Weights of a small segmentation model.
Training: muon at rate 0.0074, 8600 steps, held-out accuracy 99%.
Rows from block 5 of the encoder, named by matrix and row number. Rows with one number belong to one neuron. Each number is 500 + 50 x the weight over the matrix's rms, rounded and kept within 0 to 999. All counts start at 0. Numbers have three digits each.
# gate: MLP gate (encoder.blocks.5.mlp.gate.weight, 768x192), inputs 0-47
# fc1: MLP up (encoder.blocks.5.mlp.fc1.weight, 768x192), inputs 0-47
# fc2: MLP down (encoder.blocks.5.mlp.fc2.weight, 192x768, transposed), outputs 0-47
gate.604:468427500415569469649439652547465365438488436594475428497442567509500432412535487535595466540467520459433599537462499484628478442514478435494605
fc1.604:508517596405446486509510484577542565442384567614481559542549549537523488369475483432475448418538509562498524412519511518515484536418511488437577
fc2.604:523478453454471649493559496451498530538455581443547547560571476436508504503501416471554467531480455524530414499431472546458531524558508443545383
gate.605:384417570506535489487522548557545475493504467591479542373507569522557488539498534609592511548539426533580513415586492452489500557558453550353478
fc1.605:468464488551549530471396512491424581436466463411497555519517481602480378564409396448541441600611481555637463355600526613499532460487550417481401
fc2.605:505434499420485599446448527456489461545516369510516566483469476431532472520426520465510508520505453502538470631611513578504429518484495471533499
gate.606:602521484452463526518414493494474539588497435400485485497560623372500474513435537537555607526431558485368406493468522523487463571570507462403444
fc1.606:535574517474573575535494469547487482459454491439448507448470538595490443538535556492506426528510530471425527376379478530564422496517533492493402
fc2.606:420583561560456490463561491411609520421550456497457457500543610419509498543614527588568466542429490473398525436452495525473514562501497484560471
gate.607:511354512426376527447524592534319452544493433448581536515435483432540422582523494465506490558476433508551598502464626471514508553518587520557622
fc1.607:532494480454444563490441586461578405494492509545609517556450469517420485455482447480474520550488451441550544469410537452422489426456606506484514
fc2.607:616412529470591475394394496596495525558545567415688512517509560509481513500520558573562430547592500513457475528511535444510568453418559502538559
gate.608:550519476560529530535425463546527541484605491519545495544511544482621418533533532548365537493569503496434505527572504504476468506537563510573406
fc1.608:542455509439541541450495488465588563504543481448432503576625605506576510535570480503414566515543513525419582573565429466485455485447478533515408
fc2.608:536532478448565414468493551596509497531439617434451592518498497557564588487546626590431565488463398486567540566650615516491532473504516453528468
gate.609:497495487496492498527478514522477482453515631513473450469502475485489509543483419532521474452450487507497510446514488492535480538512511522499515
fc1.609:475513480484509488449483537458518523522505450471523488468525518544516511448529549452542471502560511465496518518512523541436487456492488475529400
fc2.609:596540538423543464487444491525583464503524399502487503468552486459529488495463514472480484491515512422514575570468507508518478488522458503503533
gate.610:524558515555587564432539480584522453495604548512355410533559526641513475432508524520492449532623527546482468641514476473565452521605522532517575
fc1.610:345511526580470567478514348499457433491517549500442376521459521557440556422542490546505533435465469520473411539484424547511465444516553507514490
fc2.610:560601452508462578611475431482495479448465616416532609500494463428521458585520533543535468548481484443463481423539427480520491374441486472565466
gate.611:440528479586513563493458499437523462469431384498500512495580539501546479504578593558527500569538455461490490390411505563527474496504436483487431
fc1.611:451537479455412450454540485578464435492547593579516458508487454479530449470421434564501486490472403371500532471381530450366546529453443440479513
fc2.611:489518487456440502561469472612518500551479452513521473572479449486380519491491455525469466490473437558438432524427543577569425468517494537494490
gate.612:491422444600473539531600519566666484432517469612426566565460530566478460543382535478624504456466613446433469448482583423482488471495482607434547
fc1.612:577637396458506524611484517535442499631552540495451582453451319472447527544511536437568672577482451557486441530524583532478499558575474507426585
fc2.612:499514366584470436599386498553437473522459438529523465480507540399501519451454535453612550444420564511523457455509563505472536482524442506463434
gate.613:495504497502493494497507503490510499502499507504508499504501495506503506503498501495507488503499499494499498514500506503501505514506498503505497
fc1.613:492502494498494494498509504482508499500500507507508500502498496503502504502505502498505489507493504496496491513499509501495500508506502505503496
fc2.613:500501501501500506491499487498488494503507509500500490503494499504499499510500495500496499506493498496504502499497502501507496497496506500502507
gate.614:518492574459541534600542584568494413469513417566512498685548496471493537357446470518525452553492469468520541532455524544517422435532446519472584
fc1.614:520543558466563533452453513479651561464491503471541549582506651521587545589539502502598496425467566493497463532592443526569556539534543373467505
fc2.614:464501436616591385524480387442367482466303561485408540553541563551574457360530455438600568326489458482456423490517548428385497547495439468452435
gate.615:506485529438467540481576499559510424477519396479470445536486386451502527554566518434528528589549567557497497359544428491534450405448526457401558
fc1.615:500453533508456442470601547560500601444590421520470440459561427529542452451550572515553595518518518482597472436535450454685498475491418601424484
fc2.615:528482508502484450424403484501500493432501539529474449469602560564487438504527475616557412501543561538511512502619559523604410482501389538561530
gate.616:544452510460544484496466435445469433538462490442526526444499525530451409496527478505434554408494525453499462439465495502417539521541425572466548
fc1.616:440425550433473566511462544487482438523467433582505513524446510487582584591468492472488470511522408594508502629493518524465455488462601563515512
fc2.616:473472550514502550508507545572546610548470349506483470469452459496580538424535532461531521472389522522486481513545551515419452538585416480465520
gate.617:482489500529497514476470495502506501466502481501502505514519510498494467518531503495478494507512502506507505489485490495478518526508495487490497
fc1.617:494491515514491529478464481483494506478496490514510502469499507500510461515505530505478513513506495499508503484527494478484516515488498499512515
fc2.617:497495504505497496492502510500499499480498517493524502485509495492528506501521507501485493519456478515505496510515548467482518509474517497488507
gate.618:578557537540509521509493414564481487515435515595565608527471586532467444368561464547568414506569402498437484642479494538512377527470560486493404
fc1.618:484488436594460438510566458531507588384589444444383464443459399484501538618478438533511528422524646475507504341435493346529625421406467531468466
fc2.618:453546449626425495463552511559573535503499430516457500511505528472496629448578505433512529405518510526591491437473646403507548588506393382572313
gate.619:529445542525451510473421566500526434411496507475475520544452463495468525520575511389480547515509436457493467493525422456556522581473531563464517
fc1.619:490529475402531494492557518541559605542507510520555467610522431526527494611482496555432608670443581447444460479583468523513536470583471533499514
fc2.619:420636453547505386571433509411560519436529515435512475398473629581451472443553473508554504378484546550484577559594605533556540484500512426514481
gate.620:486454581487495441534462513505576406472536435551504419495425544447458562514435614470445513509481451522489565565442540406428441495431597490522475
fc1.620:535458446568532457563518496472463493521504404494507510437563475554543523492565410605490490499519441429492456516605547446521509468457540407513484
fc2.620:483523541514446411404536498367499526494495520492523499496527577611592473519458538504551475388493531373408544528526472500582490469458533465430455
gate.621:443440416341500445441445569525535472547542518471578489649468494423485557516499549616579444554495542416505508558376453540531502475470433500527531
fc1.621:568565552476474481645589588473466551538396425441454515352603476595480479519501458522390598422486492512571470449629560509426491493505570580505436
fc2.621:404582531437603492449426473515563431473401486415540486426510490491403505507414299511471487576565422589485491511358499464454560602491580438522342
gate.622:573467550518573555523483495495390571493536507472383567536598579484534537601500526517537496439452413527574502449486486461530485509552608525504461
fc1.622:516468454516472525491495460432420575526491575499463432392450521550433353578448575546481497502555425467467528436509528372404360546562512470592468
fc2.622:414472442557512533453501499395555459564558610525364515445496462436540448484526484661513459436446504599589551443425519522502599595497533495478471
gate.623:489532542460515486525511510500534499489481505550501482568531533504480489546465492526482475470457485462494519481491526532445499480484506525501470
fc1.623:563549533526542479519515514519472560472484489552529542495523473518549536522485471471482470483467502434519536480518510532481517454501533498519495
fc2.623:485520475430483484501505462517522493520488535464520493519466478546493480548474545514492465519493547504485512494455489533507477472481477566469471
gate.624:489493574586521494320422517522536457479461392490481549463514507370398489458453542480393458429481496524489471515463502432458482570487416474450473
fc1.624:539359570560346445414418462617459474570453466576430511538514604472438507567486431513360552371479501488498516583451488396432458529561451559511519
fc2.624:566501471460513533588383380484487622461460588489542547532669456533610601449506512411571395529547510549544550584450523467446474425370519494421508
gate.625:515552574526485384469495536483482537517441460456523473490522401541461590556478557462500551438586481472405492413482458461484481596496450521463441
fc1.625:545533502450459622474482448475573443567479519510522527436473525490527479524535483502549570396490460478502485499534468663429464473469531491445483
fc2.625:583519554515540499503542523489523434436542436478497522352530531578557427445510481603367539510499486527573459428477469497479559457497433539528513
gate.626:459462462470619631467514621463543519458627388538512513551481490412378492421564483453481478556492449532524554595536499460495474391543461629480525
fc1.626:538449509527563512478429470528409447496468462478515580483554545581454528434441488420404456419566521603481527479423398519332467512519459441560437
fc2.626:434480448510530402528556419522532536444443362591551501538377458448435451523492560462442492517484477475581599423517457589439430469500524462429485
gate.627:538519453467501485470515491574505427523487460506565510527505502488480565580557498533477462447539498506514496575466527492487539466489523514534522
fc1.627:524499432509479499500534518511506516524411405508548483565484487568450458449521499565587482476542455441553504422568518440510502578527530480446445
fc2.627:599527479571538496578532546550504505476435405484546562502472504573485471478513508486473514580479543480504509543599445538413512434543421482524561
gate.628:596512475448365496535496675538471520526516334507527447430526535466499504612491580524602365585470525393509554521456581518424403475479636516429601
fc1.628:413515467397501424482503461526513474408497607518485554405528508505524666609481623510545415413518539576438429414475507506545493505367413500441496
fc2.628:459508515473608492575559530445458631451482462526582596472457479422523408583472505512435519465544490511443605498528355530441490604486526474464564
gate.629:520446499524533514521482494449525464503477496433579512480469546507547513503470516515499514535469508525482524508559539540552497524556468470485482
fc1.629:488500485471501494548527505505461497513518494440473555471503512562490484500454491543502552489475471539472438496480480475574502492521474490490473
fc2.629:530487434459477509434542472541552507509474579468470523536446551489507495502542412493479460446463509472504436486471512460567490470508525513549494
gate.630:475559511413461513497487457436404508483523514508486517528569542549359433573542561457477478537485568472529541428524497404479598503598603490511508
fc1.630:459522540451472504530400450450507488556504480593492522495494455587403537493547386451476523531538497607480477468477580483417619504633431547429496
fc2.630:477407470523525552455416490467540537433506512490596449440439433526616519637404537518436542518410420514578438501587429471478343517484534462461460
gate.631:558421515490527370539391557551556515443508420378641509313459416358566534390472629467583461333422584478516361412519497546547540526590473408564496
fc1.631:536514523538488551424597424562625543494490518625584537531427468537509658564477465554498505485519461495480553523460537529496483514602356593385598
fc2.631:459542527504563522450526507547537343551551497527472561586551508394529470535370537464410514568464480490440474537461511479610414579663484574364586
gate.632:400445510529451552438558478511430432457623498566593476599441468505543599525520431581631480434484486471468507518465481689500616477522451486569516
fc1.632:524434479531475575407557427474502384510437598587444525479537425417498491521615507526518495457446437442540487478416546467492482553470528380423428
fc2.632:428501560421405484509336558557522570557530587493549430627636611392502537534471344548564452551525580549517468425475453492490583508506464477608466
gate.633:557492357526487588483500450529528593571538414494494563559548617548469489453543550421481434585576496602456507520549487400486479490469549553465473
fc1.633:403530496443522522573518502571403539468478480480551515535504495444561408501519521630521583554453538513440567466434554531443520516589449521547621
fc2.633:544400557452496510481421465552521520603483403475546500507494489497516585455460617520603445504493463430585577366419592459483586611530461445467453
gate.634:510522538497514456501512459443486517512537544591546428431510553532451451488404537538510543481508512511475501440460487558503447470596552462445485
fc1.634:471457513513466483485463559590532491491468477429486532571446425496522539483590462465437461498492540519479435489597504514503524512454470494552480
fc2.634:512528492584516455530504462466514523579474415516457472430537443570424401545556539582573498389470438466539521435564502526515518437560527508518537
gate.635:555413519517487507503409517418465531448493489387544517505543537336519521599516475466607530477607478487407586510532506444484565483475513515363492
fc1.635:441497515477445457513534532560572542472504508409523527460462440487533461472350419368550482472490575481484489441509523454560525532520397478515498
fc2.635:476499428428492486510647427438514539552439547519424429563517526518559577500367480438502638487459483528614534330462449536501500607469517525463460
gate.636:421453527436551547416447623475616625623573300722484442384429597528483391615571457675398607328454407576430529549489602534586495552329524541438645
fc1.636:569420420499585486507437439580503517617557518521502500459516481570492459571481366465586639470577377526539456525487495440536347501460438398576399
fc2.636:435564605501518528478462457465438542523492589546473437510557498543532554530527543409569622664518511529587451495596434552533515496517473549482478
gate.637:524504488519518489495503493508514479502473539542524502491487499519466496509484516522527464494503479509452506477525459422559494473501532472505532
fc1.637:516480487484480542516497493487485524482532493452484508513528515477535514513515486506509535489466493503516489501475530514433521518491462513499476
fc2.637:496498482554504495564500473477503520470488459511546497526483527491534532480494523533557461498479468521526510517491536512484509550499537463482520
gate.638:577395571525568540475486462360515485472538457589479496479487567469474508507569577469509525437542510591443577486607493476535469479508488559539525
fc1.638:535568455504405411520580562425486526500493568481484508540484407497471498480486460567545462531470429533529459479384553460504578494496477577332498
fc2.638:507543540506503502448538444548654462489535417564511553353530473529479537459471516527497378545574428479508558436436484580429448460505567467533485
gate.640:504496521515516497508494483490501487503480503499489510487487511489495512502494472493493504454493493499522484479516507503496508500502492500518476
fc1.640:495512471494473509487504514504489517490519497493515484510509504507506487495510523514503504546503513500490510527491516483504504502499506509485513
fc2.640:511507471485553511479509480500456505495527483509488493510502510477511482524506479489492478482466524491474498521525495489507522488515499524508492
gate.641:438526484488494407515445568625593534543446496471463495501512535606602444507613511543502497362401441477450522421536437601535519553505419431482481
fc1.641:513585432475573476460575459427493421502431407470423456435455499442554490476546455533399482509563507414444466449469575517523478343475558481501443
fc2.641:565519537494458500525521431556530493481477499489490456456499480502461554533458514390548442576450495482508522544630497557488630482499491507574452
gate.643:524610499512548483483453433477638421460450472560392355444481511465555471478469549501548541518529588486449482494599502479434563566593468446494486
fc1.643:481418526442475501523514486394542498589488459429371573426463619501533488584525393351489380552501440480488404519472552418459473430448558466634575
fc2.643:474490473484385563552536381454549393498463379527516590515442458405472440448443434366415481446537456534616436529477540373460478548463557501471347
gate.644:471501445407528348488554449509477482459576503519463488579539496444645523485399478461447347498481345529497579482370423514479582584522553540508584
fc1.644:541618421457478400500519460577501541455548525496503450487479551450544604511526530529519387547590477560456537494502469491511617548549521549491447
fc2.644:611560597570549514569528539501524467392524663532635418395512577463451524441586500600624491527538500439475512471416529522509546620466386472431512